{"arch": "preact_resnet", "n_mels": 64, "hop_length": 160, "input": "log_mel", "targets": ["word", "voice", "intonation"], "depths": [3, 3, 3], "label_smoothing": 0.05, "loss": "cross_entropy", "beta1": 0.9, "shampoo_beta": 0.95, "one_sided": false, "adamw_lr_other_params": 0.00093, "steps": 10800, "final_lr_fraction": 0.05, "warmup_steps": 210}
Rows from block 2, named by matrix and row number. Rows with one number belong to one channel. Each number is 128 + 24 x the weight over the matrix's rms, rounded and kept within 0 to 255. All counts start at 0.
# convs0: first 3x3 conv (model.blocks.2.convs.0.weight, 96x96x3x3), inputs 16-31, a 3x3 kernel for each
# convs1: second 3x3 conv (model.blocks.2.convs.1.weight, 96x96x3x3, transposed), outputs 16-31, a 3x3 kernel for each
convs0.58 [ 82 107 141 131 171 145 104  85 147 107 149 112  89 143 118 115 107 123 125  83 126 144  99 120 125 140 136 112 108 135 111 118 111 114 126 159 104 117  89 173 117 104 115 176 117 127 135 160 144 117 107  97 148 149 164 100  91 115 137 146 109 119  81 113 133 137 117 123 166 105  83 130  83 142 128 178 140  81 105 126 146  99 159 107 106 149  95 119 105 158  86 124 120 105 127  92 131 150 151 144 144 124 167 142 152 147 155 162 115 135 144  88 110 142 128 137 143 158 127 116 111 115 202 148 145  72 143 190 136 109 126 128 135 131 208  90 126  96 175 107 126 139 175 116]
convs1.58 [126 125 121 123 125 145 152 167 138 117 115  80 138 151 111 116  69  97 132 124 115 108 114 142 126 138 136 122 110 121 133 143  66 128 128 138 171  97 140 156 165 100 144 130 129 142 139  96 151 170 124 108 117 127 154 114 121 117 120  94 135 127 119 147 124 130 101 135 125  72 121 115 165 158 154 161 117 147 147 107 115 114 122 109 139 123 137 104 163 123 123 125  56 175 140 128  76  95 146 118 185 152 138 127 138 151 132 136 123 135 128 117 165 150 145 132 153  73 154 161  99  77 102 119 161 140 105 147 148 108  98 154 151 107  81 121 121 167  99 112 138 150 132 131]
convs0.59 [101 129 126 174 184  97 174 170 128  69 111 137 153 119 110 142 112 103 127 148 157 139 120  91 107 125 144 151 129  83 124  80 126 143 123 112 145 150 143 122  97 139 156 168 103 154 111 138 119 160 135 131 107 127 118 116 116 139 119 104 141 164 118 176 104 109 126  74 151  91 147 129 137  98 112 139 115 136 120 174 131 127  94 118 115 131 162 120 115 168 133 139 122 159 125 110 109 126 147 166 119 103 141 151 121  82  99 132 144 131 117 159 181  97 135 154 128 149 151 169 135 131 104 120 134 123  93 134 137 182 158 184 122  93 112 137 106 136 111 145 115 123 126 149]
convs1.59 [159 141 151 109 165 151  84 127 150  97 124 108  95 132 158 121 123 128  96 112 159 121 103 128  98  97  88 158 152 102  95 116 105 112 108 120 120  94 110 185 109 119  80 136 106 112 106 116 126 115  86 126 152 156 109 148 141 217 181 110 117 115 146 111 153 168  78 170 146 196 134 116 114 128 140 153 196 176  77 150 135  76 127 129  98 136 120 128 111 111 114 130  44  89 131 167 207 211  79 127 164  99 109 101 104 178 137 171 154  65  95 157 123 131 173 148 111 134 127  99 164 163 142  91 117  83  51  49  78 185 172 178 125 114  94 163 100 121 109  99 125 154 127 125]
convs0.60 [200 114 101 144 111  97 161 134  79 109  86 161 108 124 144 111 119 116 131 143 162 163 126 104 149 149 121 138  90 145 150  86 117 121 133 160 110 164 100 106 120  90 100 114 124 111 146 141 119 159 125 141 164 155 168 160  65 176 166  90 163 157 104 166  93  82 159 164 122 154 152  87 108 120 170  99 160  94  64 162 129 133 193  99 156 126 116 183 130 117 123  91 119 151  97 114 136 145  74 136 107 114 155 150 133 146 145 115 166 149 104  93 199 180 107 210 129 123 151 127 142  86 117 171 120 130 139 143  82 143 134 108 141 102 157 160 135 113 160 115 135 158 179 114]
convs1.60 [141 108  91 131 187 159  96 176 151 133 128  91 112 140 150 115 133 126 161  72 119 129 147 114 140 143  84 146 122 123 117 147 110 105 149 116  72  89 122 161 123 123  86 130 132 144 153 114 130 133 131 130 122 130 152  81 133 121  71 139 146 108 115 150 167 113 146 141 113 193 139 112  78 107 150 148  34 131 107  94  92 164 134 131  95 148 121 118 107 139 128 129 141 123 147 126  78 127 117 161 120 111 154 133 109 141 125 141 126  58 118 125  99 137 140 116 105 133 126 128 115 127 122 146 120  95 144 114  80 141 129 124 155 105 108 179 109 150 141 180  76 167 211 154]
convs0.61 [129 161 138 133 102 130  78 128 113 208  97  48 120  92 136 124 113 117 124 151 125 161 126 133 127 121 185 144 128 131 153 139 123 155 152  87 157 104 139  99  79 134 128 140 103 102 156 154 109 147 130 105 137  92 101 134  85 110 142 132 123 147 121 101 150 122 149 131 138 112  97 135 123  90 173 134 143 141 102 167 151 151  94 132 109 148 106 149 124 109 126 184 182 130 135 124 131 128 114 127 125 125 161 131  79 152 148 138 125  98 135 162 132  95 123 111 158 151 108  97 120 116 134 142 162 123 111 121 112 105 123 126 141 125 112 100 105 125 150 116 143 128 132 111]
convs1.61 [117 109  96 136 135 137  70 138 183 162  88 115 154 164 114 129 164 150 117  89 104 159 132 107 164 161 137 140 147 150 142 149 119 166 178 125 116  91  71 131 142 144 140 116 129 141 130 166 132 126 124 139 121 144 137 141 115 165 168 140 148 121 163 128 120 117 137 126 168 114 134 140 118  98 116 117 140 109 141 158 137 143 107  78 127 100 117 102 145 137 132 120 163 181 143 131  86 147 122 133 138 138 112 137 151 131 145 128 119 137  87 176  62  78 150 115 149 129 133  98 150  94 113 118 109 107 130 131 167 152 152 140 108 139 149 140 113 100 108 135 122 146 153 128]
convs0.62 [ 88 136 166  96 141 123 156 137 123 118 122 131 128 128 107 150 134 107 122 111 148 169 124  91 122 109 136 130 105  66  97 138 121 148 130 120 120 109 122 133 134 110 145 143 126 138 141 113 160 107 112 145 125  91 133 121 157 106 142 117 126  81 104 162 118 160 105 122 146  80 101 130 134 142  78 166 117  78 114  96 149 134 148 171 124 158 128 136 134 131 128 170  95 130  99 100  93 126 134 126 148 120 112 116 153 140 132 147 115 122 161 134 184  88 145 107 143 126 133 159 114 117  87 105 131 104 129 157 123  98 205 133 117  62 143 170 158 117 110 148 103 128  93 120]
convs1.62 [156 122 104 118 114 111 119 127 117 101 121 109 121 122 111 117 117 135 167 138 110 111 126 112  64 162 112  80 136 127 137 135  87 184  90 120 143 129 117 111 144 172 137 148 162 128 126 110 147 188 148 160 131 123  90 127 144 116 109 154 122 134  99 165 128 158  93 126 177  66 187 121 152 146 113 134 120 149 139  85 140 125 104 120 133 100 150 123 134 107  82 140 120  87 130 116 158 125  90 115 107 105 112 156 135 103 164 122 127 135 163 155  73 127  85 123 153  95 111 136 145 153 129 126 141  90 155 117 127 152 133 114 133  87 117 118  99  97 110 148 116 100 110 129]
convs0.63 [ 85 130 107  90 104  94  96 113 161 119 123 104  81 162 127 143 153 127 160 101 119 104 115 110 137 122 130 135 121 151 156 166 139 126 117 111  97 120 165 123  79 127 109 119 150 132 144 119 147 145  69 126 134 147  74 131 141 150 124  80 153 153 160 110 134 134 118  93 153 108 112 133 131 134 152 106 127 143 173 144 132 142  86 114 114 122 152 120 112 126 135 129 106 113 116 179 110 120 157 113 123 158 116 133 157 107 158 162 114 112 110 116 145 151 144 117 116 122 141  70 152 151 193 145 121 121 132 145 136 101 116  85 130 128 179 155 126 129 106 145 125 106  78 109]
convs1.63 [131 153 126 125 128 117 129 114  98 137 154 126 146 101 139 147  92  87 172 130 123  83  93 109 177 183 141 131  97 114 143 135 114 119 113 111 137 100 110 105 107 159 111 141 130 147 118 112 142 142 122 104  94 128 112  80 112 170  92 116 126 113  96 181 133 121 120 121 144 144 133 143 137  99  96 102 134 127 158 119  99 143 114 105 188 137  94 109 127 120 145 136 138 132 151 131 160 131  87 110 114 110 106 120 131 191 167 139 138 177 115 143 160 135 141  87  89 190 151  51 128 152 155 133  80  96 119 102 137 174 155 122  77  98  88 140 135 127 152 131 100 141 134 108]
convs0.64 [135  72 169 134  78 136 147  85 122 143  89 111 145 116 156 132 133 137 126 107 148 113 131  93 114 128  98 126 131  84 132  54  85 105 121 125 137 112 147 129 128 144 151  92 107 134  95 130 168 132 154 109 112 106 112 126 160 202 114 113 158 127 133 139  82  79 122 100 113 141 121 154 135  92 114 135 172 136 156 147 158 132 141 141 120 132 122 118 115 111 166 108  69 165 163 120 125 107 134 126 145 167 142 130 118 113 111  90 122 134 115 152 148 157 138 122 145 105 164 122 105 144 108 106 125 153 120 163  94 174 157 115 128 140  97 126 130 136 109 110 114 137 156 135]
convs1.64 [142 136 123 104 112 143 122 121 105 130  88 161  73 124 135 131 151 124 136  89 115 103 130 118  90 112 106 111 158 152 126 138 152 153 148 140  88 135 126 115 127  89 160 125 134  97 122  91 107 101 118 125 128 135  99 123 139 131 173 105 138 125  91 101 134 124 106 117 124 131 151 114 116 111 136 128 113 110 102 124 120 142 102 149 137 134 127 128 135 141 132 105 147 169 100 146 140 172 104 117 124 108 105  92  74  88 132 112 137  98 113 149 116 148 131  95 115 120 128 116 125 131 146 129 143 153 111  94 101 202 184 139 136  89 151 166 163 128 125 129 157 127 130 139]
convs0.65 [182 124 116 180 123 117 152 125 104 159 111  76 167 145 117 168 140 116 112 122 125 150 137 126 146 135 164  79 114 118 119 144 115 109 113 124 121 110 122 119 139 121 101 107 112 169 159 125 155 131 167 125 153  98 127 113 117 161 144 140 110 151 109 142 125 100 110 146 134 117 111 125 135 136 170 126  97  83 127 104 121 133 100 133 147 159 133 117 110 135 113 113 149 144 129 122 149 164 143  96 112 161 143 130  86 164 174 160 114 150 100 118 164 100 116 109 101 107 127 120 154  92 106 136 119 130 115 115 130 115 160 115 148 140 146 103 143 162 104 182 113 129 102 118]
convs1.65 [149 130  94 153  87 124 138 130 101 143 155 136 158 158 146 118 108 140 110 128 106 140 119  98 158 108 151 166 128 108 135 132 117 112 131 144 162  94 149 142 114 110 113 114  94 140 132 122 145  98 134 128 135 100 166 133  93 154 124  87 108 149 122 123 140 159 122 119 121 118 120 118 166 117  83 145 148 137 127 118 115  96 142 155 114 125 142 142 128 125 126 143 112 135  74 111 121 140  93 108 114 134 153 128 123  89 128 140 124  95 157 112 113 147 168 108  96 117 102  91 118 165 146 108 108  98 109 113 140 104 114 119 127 152 110 151 110 141 126  85 140 146  59 136]
convs0.66 [108 108 125 142 117 157  35 148 122 124 124  89 125 126  74 114 102 116 150  95 140 129 123 160 115 142 161  74 140 133 133 139 113 112 105 114 127 117 106 122 121  83 168 165 130 154 127 114 148 132 151 107 125 119 152 136 165 155 112 158 132 120  99 131  96 125 130  95 107 119  65 139 121 156 137 122 176 116 133 105 128 103 135 129 121 151 120 145 103 150 141 160 112 133 142 131 136 156 120 157 138 133 126 121 143 112 117 145 159 163 115 110 128 101  88 131 133 126 102 128 114 137 119  84 118 146 159 175 142 134 112 153 154 157 126 148 107 129 100  69 152 155 156 109]
convs1.66 [127  94 131 152 126 128 125 109 106 112 140 122 128 169 134 122 125 133 121 118 116 107 148 136 134 130  97 113 107 179 114 140 134 162 132 199 150 123 119 124 115 125 163 109 107 137 129 135 121 107 125 170 148 111 123 124 131 106 175 102  98 115  63  76 130 127 110 133 137  72 110 137 151 235 128 155 124 150 111 139 129 152 158 133 138 121 118 165 139 135  85  91 109 173 112 112 136 147 102 121 152 166 111 109 112 106 127 138  98  95 161 168 119 117 108 147 105 147 140 108 153  96 111 109 141 117  74 141  83  74  97 112 167 131 138 142 112 127 143 116 124 131 118 129]
convs0.67 [152  99 135 153 122  90  99 142 115 171 146  96 141 133 140 103 116 146 139 122  86 151 156 131 152 124 151 122 148 107 128 131 118 142 123  99 158 117 177  65 117  86 146 129 115 137 119 109  94 135 140 133 113 121  89 126 154 170 123 122  98 160 113 125 177 105 114 164 105 136 115 132 141  86 115  57 133 150 162 182  98 136 109 141 172 136 130 112 105 121 146 106 131 103 155 156  73 143 108 148 159 107 149 151 104 118 109 155  97 151  79 138  80 139 138 118 108  84 162 185 184 155  62 102 134 162 182 151  94 135 108 136 152 110  78  91 111 183 114 110  86 152 113 122]
convs1.67 [144  99 113 117 151 154 104 108 119  94 128 112 126  99 100 153 144 106  94 108  93  94 148 133 167  98 150 151 138 112 123 157 131 163 159 102 137 176 102 178 118 147 101 151 132 155 149 123 160  97 112 143 136 120 157  95 151  95 190 124 121 133 128 121 111 122 112 137 127 126 146 104 183  79 119 152 102 133 125 153 123 127 111 127 122 107 109 102 157 156 105  96 197  90 120 123 147 123 112  84 157  95 171  94 178 154 131 127 117 117 142 123 175 125 146 136 142 140 115 116 132 136 133 113 115 190  83 136 163 173 137  98 208 138 102 146 117 106 126 104 147 144 175 104]
convs0.68 [ 66 108 167  79 161  87  94 107 115 127  96 105  99  76  91  80 125 124 133 146  90 135 138  93 148 125 116 184 117 164 140 153  79 128 152 117 174 128  99 119 133 114 133 122 140 156 119 117 139 132 115 154 110 113 102 127 150 103  99 133 118 110 135 171  71 139  97 127 135  71 174 139 147 124 122 121  99 165  92 167 155 158 130  89 135 145  99 150 112 135 160 105 157 134 100 160 121 143 133 106 143 116 120 118 149 106 120 139 130 114 106 102 113 142 128 112 132 101 113 136 108 181  95 127 131 143 143 115 114 149 136 109 138 154 113 131 108 133 146 153 102 120  85 102]
convs1.68 [ 91 100 128 138 104 117 138 134 114 152 129 156 150 130  74 125 125  98 159 140 136  96 148 151 118 144 117 132 124 106 115 137 101 139 104 159 135 111 117 142 132 109 103 146 115  57 128 121  97 126 120 130 114 155  49  82 163  99  79 121 116 108 130 101 102 130 108 108 134  82 135 126 119  94 112 105 137 133 132 147 136 120 108 119  85 115 135 136 100 147 125  82 115 149 150  82 113 189 109 131 141 102 123 138 114 131 113 115 188 106 126  99 129 151  82 104 152 135 130 111 147 110 117 113 148 122 135 118 155 106  84 116 110 108  98 121 124 105 118 153 132 101  88 107]
convs0.69 [146 109 117 127 147 180 113 132 140 135 165 137 102  92 123 119 141 143 162 148 143  83 134 146 125 104 117 116 175 124 170 108 103 140  74 115  97 142 142  99 130 140 153 117 100 114  81 129 105 121 130 109 123 125 118 117 161 174 160 128 108 145 138 139 110 108 164 166  85 159 112 116 117 168 133 132 151 153 153 155 101 145 126 109 131  93 121 136 132  96 165 127 125 151  96 103 115 119 120 123 117 130 108 134 112 149 119 130 124 135 121 113 150 133 136  89 140 133 140 128 124  90 105 111 129 111 113 117 130 123 118 149 135 110 137 135 161 119 126  89 129 103  88 139]
convs1.69 [127  93  97 150  99 113 120  84  80 122 105  64 112 136 132 103 118 118 142 124 100 123 109 175 199 128 101 127 142 126  97 112 118  79 117 122 120 147 117 126 103 139 127 121 120 111 147 134 119 117 123 155 142 118 146 150 117 158 173 141 133 114  97 122 163 155 131 108 147 126 123 122 165 125 110 142 133 158 139 155 125 116 133 145 128 121 121 122 174 138 119  84 140 167 154 141 146 148 135 158 127 132 132 101 131 116 121 158 113 133 114  83 141 153 139 120 107 125 105  86 119 122 121 117 158 116 110 135 129 109 151 124 163 150 123 161 158 150 138 115 109 131 142 127]
convs0.70 [113 141  96 125 127  95 104  93 144 113 125 120 122  92  93 119 139 132  88 100 141 141 120 125 147 130 135  99 131 156 136 153 116 140 164 102 129 119 140 155  83 119 126 153 100 137 115 132 117 106 126 122  90 112 140 106 134  84 119 120 138 122 132 165 102 134 116 148 132  92 147  86 140 151 129 154 147 142  55 188 149 116 145  82 100 123  98 142 123 127 102 121 162 145 145 138  96 146 127 126 121 129 133 133 111 117 104 134 132 117  79  97 138 123 128 120 123 119 156 124 125 127 130 150 135 117 134 119 148 115 159 128 133 121 153 111 112 147 110 119 128 119 102 117]
convs1.70 [131 100 139 157  98  95 167 139  85 157 108 107 132 165 159 151 103 137 137 107 148 144 119 120 120 102 163 119 123 115 142 126 156 162 120 163 137 116 115 101 126 139 102 115 129 169 107  93 142 120 116 119 106 101  78 126 115 115 115 165 103 122 122 120  81 119 123 125 133 135 148 120 105 121 159 102 116 109 157 112  73 111 145 108  95 118 133 107  98 128 167 105 158 159 123 113  96 128 127 123  94 144 125 130 140 143  86 103 147 112 164 122 124 118  83  90 106 163 107 133 113 140 152 133 135 146 126 129 132  74  82 104 127 115 122 153 137 134 107 155  88  93 117 103]
convs0.71 [114 122 170 147 159 179 157 120 114 129 117 119 105 134  97 116 103  98 117 129 121 110 111 194 146 123 109 119 140 141 135 121 104  77 156 162 108  99 140 109 114 111 171 123 131 137 105 150 151 129 138  92 109 133  98 123 131 175 138 134  94 162 151 118 147 129 156 130 126 144  94 104 112 114 143 166  98 118 136  99 128 143 182  79 161 171  93 151 163  95 143 152 111 167  93  95 160  56 136 109  84 146 120 101 147 145 140 148 147  87 134 126 129 130 127 124 131  72 101 113  96 123 177 132 142 153 116 149 100 117 142 107 132 134 136  81 164 181 145  90 147 127 118 114]
convs1.71 [141 165 186 112 151 161 159 134 134 107  98 138 106 115 145 144 143  93 117 115 121 143  76 120 179 122 191 117 151 126 109 128 120 128  98 118 170 165 128 134 130 117 157 104 182 113 122 103 142 128 104 109 110 144 112 154 158 121 134 135 130  85 128 121 117 147 106 148 146  79 112 115 133 156 119 154 108 131 124 156 160 113 126 142 161  98 108 135  91 145 124 108  85  79 156 107 129 124 101  83  99 172 136 120 133 151 135 121 136  91 108 134 137 147 145 131 141 127 135 112 109 120 140 117  69 106 103 141 139 116 120  99 151 109 139 102 117  81 111  49 108 123  97 158]
convs0.72 [119 153 160 155 114 156 138  71 132 140 113 121 138  81 105 147 121 143 101 159 128 154 155 174 102 174 141 132 113 135 116 130  96 116 117 141 116 131  87 168 133 129 125 113 168 119 125 104 146 149 113 149 151 186 170 128 125 145  87  81 124 133 103 113 117 139 123 108 149 132 125  94 145 124 117 171 134  99  90 122 159 137 138 158 122 110 123 136 101 145 153 112 158 121 109 125 123 196 112 135  91 148 112  72 166 121 123 113 118 115 139 137 142 156 111 140 142 156 125  67 112 139 149  99  92 131 119 135 133 146 132 100 141 136 140 129 106  87 140  88 155 111 155 138]
convs1.72 [116 152 138 160  99 130 135 142 112  92 103 130 130 114 152 119 120 104  86 145 131 171 128 121 154 168 116 100 141 123 148 154 120 129 154 123 111 132 130 146 161 152 154 117 103 127 148 132 133 138 164 130 194 149 120 105 185 110 185 168 139 133 121 160 136 158 135 143 143  64 152 140 147 142 125 165 166 135 130 158 112 140 149 130 118 111 125 121 150 146 130  93 130 138 127 171 129 158 169 121 153 123 152 155 131 148 164 117 106 104 154  98 116 104  99 109 165 152 116 131  87  82 142 153 140 132 154 158 119 119 106 159 104  73 144 164  48 138 150 180  65 119 123 165]
convs0.73 [110 115 165 100 133 140 100 108 129  60 176 185  78 119  95 110 123  95 130 130 113 140 126 126 104 139 142 119 159 158 134 164 174 131 141 168 152 141 116 129 114 125 127 130 108 129  98 135 159 110 122 163 117 138 142 139 134 117 118 118 134 110 108 140 106  95 121 136 142  92 133 152 146 129 135  91 127 131 110 148 189 126 111 117 124 139 121 133 140 122 100 158 119 124 157 105 129 120 142 134 130 117 141 118 122 130 112 115 133 107 118 144 123 117 116 113 129 138 123 105 135 135 147 135 141 142 138 128 115 150 155 124 113 166 126 137 134 135  89 141 137 131 117 126]
convs1.73 [141 115 137 125 104  98 140 187  59 136 134 163 176 138 146 197 179 132 112 118 163 134 136  95 122 111 119 140  83 104  96  90 112  87  48 104 127 129 145 118  97 111 138 103 173 121 120 123 130 142 155 109 115 185 136 114 107 119 107  79 154 135 103 124 182 156 132 161 188 114 144 143 103  88 125  83  85 145 116 152 140 116 126 127 135 145 132  97 126 120 157  96 123 126  78  76 103  92 127 118 141 114 132 117  93 126 110 115 127 142 130 138  97 108 118  95 100 141 103 124 150 161 109 118 134 122 143 124 142 132 153 130 137 141 148  93 151 101 100 106 109 138 126 114]
convs0.74 [119 142 159 145  90 125  88 110 154 138 121 157 124 115 164 108 119 132 125 160 112 114 113 124 142 100 125 134 148 123 134 151 112 152 131 124 154 119 112  87 116 159 121 162  93 118 110 101 108 137 110 127 131 118 119 128 114 115 148 144 166 146  95 155 135 115 125 144 128 143 126 104 121 162 115 129 114 141 130 186 140 136 117 130 142 122 107 130  94 136 116 110 147 175 154 113 129 108 106 124 108 110 131 117 124  90 100 103 140 131 140 123 142 170 125 106 124 142 128 151 178 118  99  87  99 114 125 107 130  99 134 149 173  98 111 156 138 137 102 100 120 120 137 139]
convs1.74 [112  87 113 105  62 115 159 103 133 127 132 137 165 122 154 154 124 145 129 125 145 110 110 126 130 122 147 127 162 122  78 109  97 140  80 117 123 153 156 133 150 169 147 126 146 102 151  88 145 123 135 143 139 140 121 118 148 139 107  96 101 160 101 101 124 179 123 173 144  88 138  83 146 108 117 107 163  99 138 134 149 149 112 107 128 157 113 157 167 148 120 128 161 161 117 139 136 106 134  98 117 134  65 121 135 175 154 154 141 139 125  89 143 113  88 131 116 120 115 134 171 132 103  92  97 142 103 128  97 149 169 125 178 119 116  86  83 122 106 156 175 103 144 159]
convs0.75 [157  77 144 176  59 117 132 136 121 133  90 106 119 124 127  85 141 146 131 129 173 114 136 170 153 171 142 139 126 108 134  77 110 115 158  56 147 122 132  82 119 142 117 105 128 152  93 150  87 119 155 115 139 154 105 171  97 173 188 113 104 151 132 109 138 138 112 159 104  87 169 132 104 138 145 110 188 122 110  94 116  91  80 119 128 120 160 107 121  97 110 109 108 102 131 146 142 135 112 142  71 113 152 132  96 130  87 143 124 113 151 151 105 154 111 147 111 114 118 133 139  89  87  99  92 164 155  92  97  89 176 108 182 116 125 119  90 118 114 114 116 114 141 156]
convs1.75 [105 154  85 154 152 124 129  84 146 133 125 143  89 123 132 137 119 125 113 141 152 112 164 163 178 126 101 173 137 102 133 125  81 113 152 150 111 122 146 139 144 143 138 152 124 120 134 137 167 136 112 137 134 119 104 165 128 150 132 129 102 133 198 136 124 122 136 156  95 132 157 138 114 191 135 143  79 123 139 142 110 155 106 178 131 131 129 119 136 131 120 159 107 131 147 118 142 144 140 165 107 110 135 148 131 107 123 138 115 124 106 124 121 139 128 107 178  72 104 113 122 135 164 134 123 117  90 113 169 145 152 170 111  94 187 163  78  99 121 157 133 146 147 106]
convs0.76 [114 148 113 127 111 132 123 132 109 131 130 157 119 121 124 117 160 110 147 118 119 109 132 128 146 136 157 135 130 116 139 123 148 161 103  82 156 158 162  91 126 109 129 121 176 133 155 116 139 151 129 127 141  94  55 153 136 177 106 115  72 154  94 139 110 120 115 120 125 102 148 108 127 105 125  77 149 164 166 134 115 146 119 127 122 129 118 140  95 140 119 115  81 151 171 180  98 111 114 100 122 151 136 133 119 158 134 122 110 109 104 126 131 122 119  86 164  76 112 167 142 102  82 121 154 149 126 142  89  67 101 172 155 155 101 124 142 155 124 113 105 143 129 107]
convs1.76 [137 151 120 124 140 164 124 141 124 126 132 128 140 128 113 131 106 106 143 153  70 112  86 155  87 146  78 173 154 129 163 134 110 123 144 108 137 138 107 107 119 142 113 124 168 134 128 115  97 119 169 154 115  98 106 100 134 127 116 107  86 111 151 154 162 107 145 113 136 116 122 137 146 113 175 124 124 124  93 149 150 136 161 118 144 112 142 118 103 151 131 160 150 157 109 131 102 126 130 121 140 106 121 128 146 148 175 143 114 167 116 122 101 158 178 170 109 111 128 129 109 132 167 116  96 131 110 122 106 105 147 118 205 130 132 111 114  86 126 132 106 114 147 117]
convs0.77 [182  87 100 160  93 142 116  88 166 106 124 124 138 118 117 101  91 122 113 145 137 121 126 126 163 122 115 169 163  98 114 129 104 135  61  89 115 104 118 127 123 116 143  87  87 135 134 122 105 126 120 127 100 121 133 143 146 108 104 123 122  99 103 130 167  97 132 164 103 152 158 118  70 159 141 116 112 173 103 190 118 147 113 122 123 145 134  93 113 100 128 142 106 147 125 131 137 107 100 138 140 139 148 105 135 131 128 143  99 163 119 101 175 133 126 157  77 119 119 115 130 130 159 142 134 139  90 128 122 130 105 107 149 131 122 130 140 116  62 129 144 144 136 129]
convs1.77 [107 144 164  87 128 114 128  62 131 119 142  96 123 123 135 115 143 140 110 151 133  65 160 151  81 102 123 135 132 117 120 160 146 118 152 153 112 116  93 118 145 157  85 128 170 131 151 122 120 147 126 153 114 150 155 143 105 126 147 145 117 108 101 146 124 126 170 111 132 145 122 116 160 123  93 140 103 134 143 125 143 121 111 136 167 126 176 149 136  99 121 145 129 121 156 159 163  83  87 138 100  92 125  75 124 100  92 140 152 137 137 109  68 134 109 144 152 121 119  92 113 136 121 129 136 172 122 115 146 104 132 178 113 111 131 142 107 154 113 124 170 139 128 142]
convs0.78 [131 116 125 171 123 143 153 157 141 107  53 147  98 151 131 117 147 140 142 123  80 167 196 139 145 127 145 145 131 146 154 101  91 124 127 107 132 149 143 138 147 110 122 101 108 141 117 151 122 127 121  92 151 150 114 110 126 192 125 132 139 150 107 141  74 120  96  91 118 115  91 116 137 169 134 150 190 127 140 140 144 101  69 103 117 122 160 144 179  93 143 138 122 117 100 119 125 110 106  97 110  98  93 149 136 146 137 117 155  69 119 147 154 113 163 159 122 123 137 125 108 101 118 177 144 129 127 140 116 129 105 117 136 139 142 151 153  93  92 109 121 172 131 138]
convs1.78 [103 181 137 106 158 175  73  95 133  83  81 142 109 139 139  65 115 117 103 152 139 160 131 137 136 192 152 180 138 101 150 130 121 153 175 155 175 121 130 147 101 104 105 133 143 153 108 110 113 152 110 118 137  76 127 148 155  68 131 121 114 104 158  96 116 132 122 143  86 109 147 100 142 126 145 185 129 109  60  96  87 143 118 100  98  81  99 127  81 108 119 117 117 117 155 114 157 139 123 145 160 145 146 136 153 133 136 138 108 148 122 193 153 146 133 213 100 100 129 139 118 119 120 128  74 118 142 117  97 131 112  94 140 152 162 134 145 117 161 159 110 124 137 182]
convs0.79 [119 116 139 161  84 138 182  64 125 121 124 143 124 143  98 168 103 101  98 102 164 132 116 107  75 117 108 161 102 147 121 135 144 129 131 135 145 124 103 100 138 127 130 139 137  93 143 125 153 153 132 124 121 144 120  88  92 114 102 117 126 128 156 143 161 103 143  96 117 142  99  90 155 134 142 130 117 122 121 153  97 147 110 115 110 127 175  95 123 136  78 176 137 114 182 117 122 171 102 149 108  74 135 123  78 159 122 133 130 138 111 129 190  96 161 126 101 112 110 106 115 176 137 184 117  83  98 134 114  80 100 159 163 218 124 168 138 144 138 145 106  91 160  96]
convs1.79 [111 107 120  99  78 102 106  46 155 102 115 120  90 123 123 134 151 133  91 127 132 130 146 125 124 188  82 146 131 110 115  98 119 140 121 147 142  85 144 113 101 123 119 129 134 119  96 112 133  87 130 139  87 137 133 144 110 164 127 128 110 118 145  95 113 127  92 151 165 109 106 125 141  88 150  90 104 163 124 122 139 123 104 143 155 149 138 110 108 139 108  90 112 192 161 145 111 104 108  83  98 107 143 186 165 138 153 174 119 153  92 146 121  81 123 139 132 112 124 106 179 135  89 118 125 127 146 172 171 160 114  96 110 132 130  96 105 124  91 143 114 119 135 144]
convs0.80 [134 114 126 110 113 140  93 124 104 111 127 111 105 124 134 104 122 124 161 149 149 128 143 138 150 116 157 106 124 164 129 150 148 138 159 107 144 124 131 117 143 148 139 131  83 152 116 139 121 158 131 141 125 146 133 109 125 152 157 118 141 133 147 126 140 134 121 120 131 122 135 138 199 129  65  78 149 138 151 110 127  80 106 150 156 122 139 138 120 139  78 159 125 204  80 111  89 115 163 117 132 122 138  97 135 118  98 162 113 117 122 140 123 158 148 137 122 104 128 147 142 138 126 108 135 138 114 137 163 138 128 106 177 110 131 165 105 128  75 113 154 122 106 107]
convs1.80 [125 140 183  93 107 132 134 149 143 121 137 131 126 102 117 145 100 102 111 151  88 142 143 148 140 137 132 171 141 121  99 106 132 141 116 116 120 113 103 108 107 123 122 146  93 136 136 109 176 128 108 142 160 179  99 143 128 133 150 136 109 130 130  99 132 114  94 138 119 144 126 128 145 136  95 123 103 151 128 155 111 132 152 132 166 128 154 137 166 128 116 140 151 104 106 118 132 153 133 128 125 113 135 148 134  90 149 145 116 192 106 119 152 144 136 108 157 130 128 127 111 143 162 116 107 107 112  80  96 206 146 126  37 113 107 111 135 122  99 159 151 137  97 127]
convs0.81 [129  89 159 147  99 134 118 100 126 110 102  78 133 108  66 110  96 148 111 155 162 118 176  84 111 136 168 126 122 135 145 141 155 109 181 160 121 135 108 167 155 107 142 132 126 147 123 122 133 115 143 130 150 127 105 103 135 139 109 133 122 125 139 161 149 118 186 142 133  96 170 108 138 161  88 142 119  92 120  92 151 120 105 114 125 133 111 134 135  91 149 113 124 102 118 125 140 102 128 102 118 124 128 110 140 110 157 129 104 153 102 138  96  95 106 127  98 118 163 108 126 120 136 121 118 161  80 151 157 167 107  97 144 125 143 119 125 118 113 136 111 143  95 111]
convs1.81 [111 102 119 117 113 100 135 114  99 145 161 149 111 127 101 131 137 105  89 110  61 103 147 133 141 149 107 131 115 127 125 102 110  71  97 155 129 115 142 115 151 104 119 114  90 125 103 159 143 137 114 113 133 144  96 129 136  99 120 125 159 175  90 109 133 136 140 132  91 152 180 145  49 129 146 140 147 114 138  57 108 119 140 135  91 140 130 100 145 126 144  98 104 150 147  85 144 150  89 117 143 163 118 165 119 126 153 126 144 112 165 102 102 145  83  97 147 172  91  92 123 115 153  97  94 130  99 176 144 177 124 107  60 123 152 129 140 124 131 106 129 129 130 139]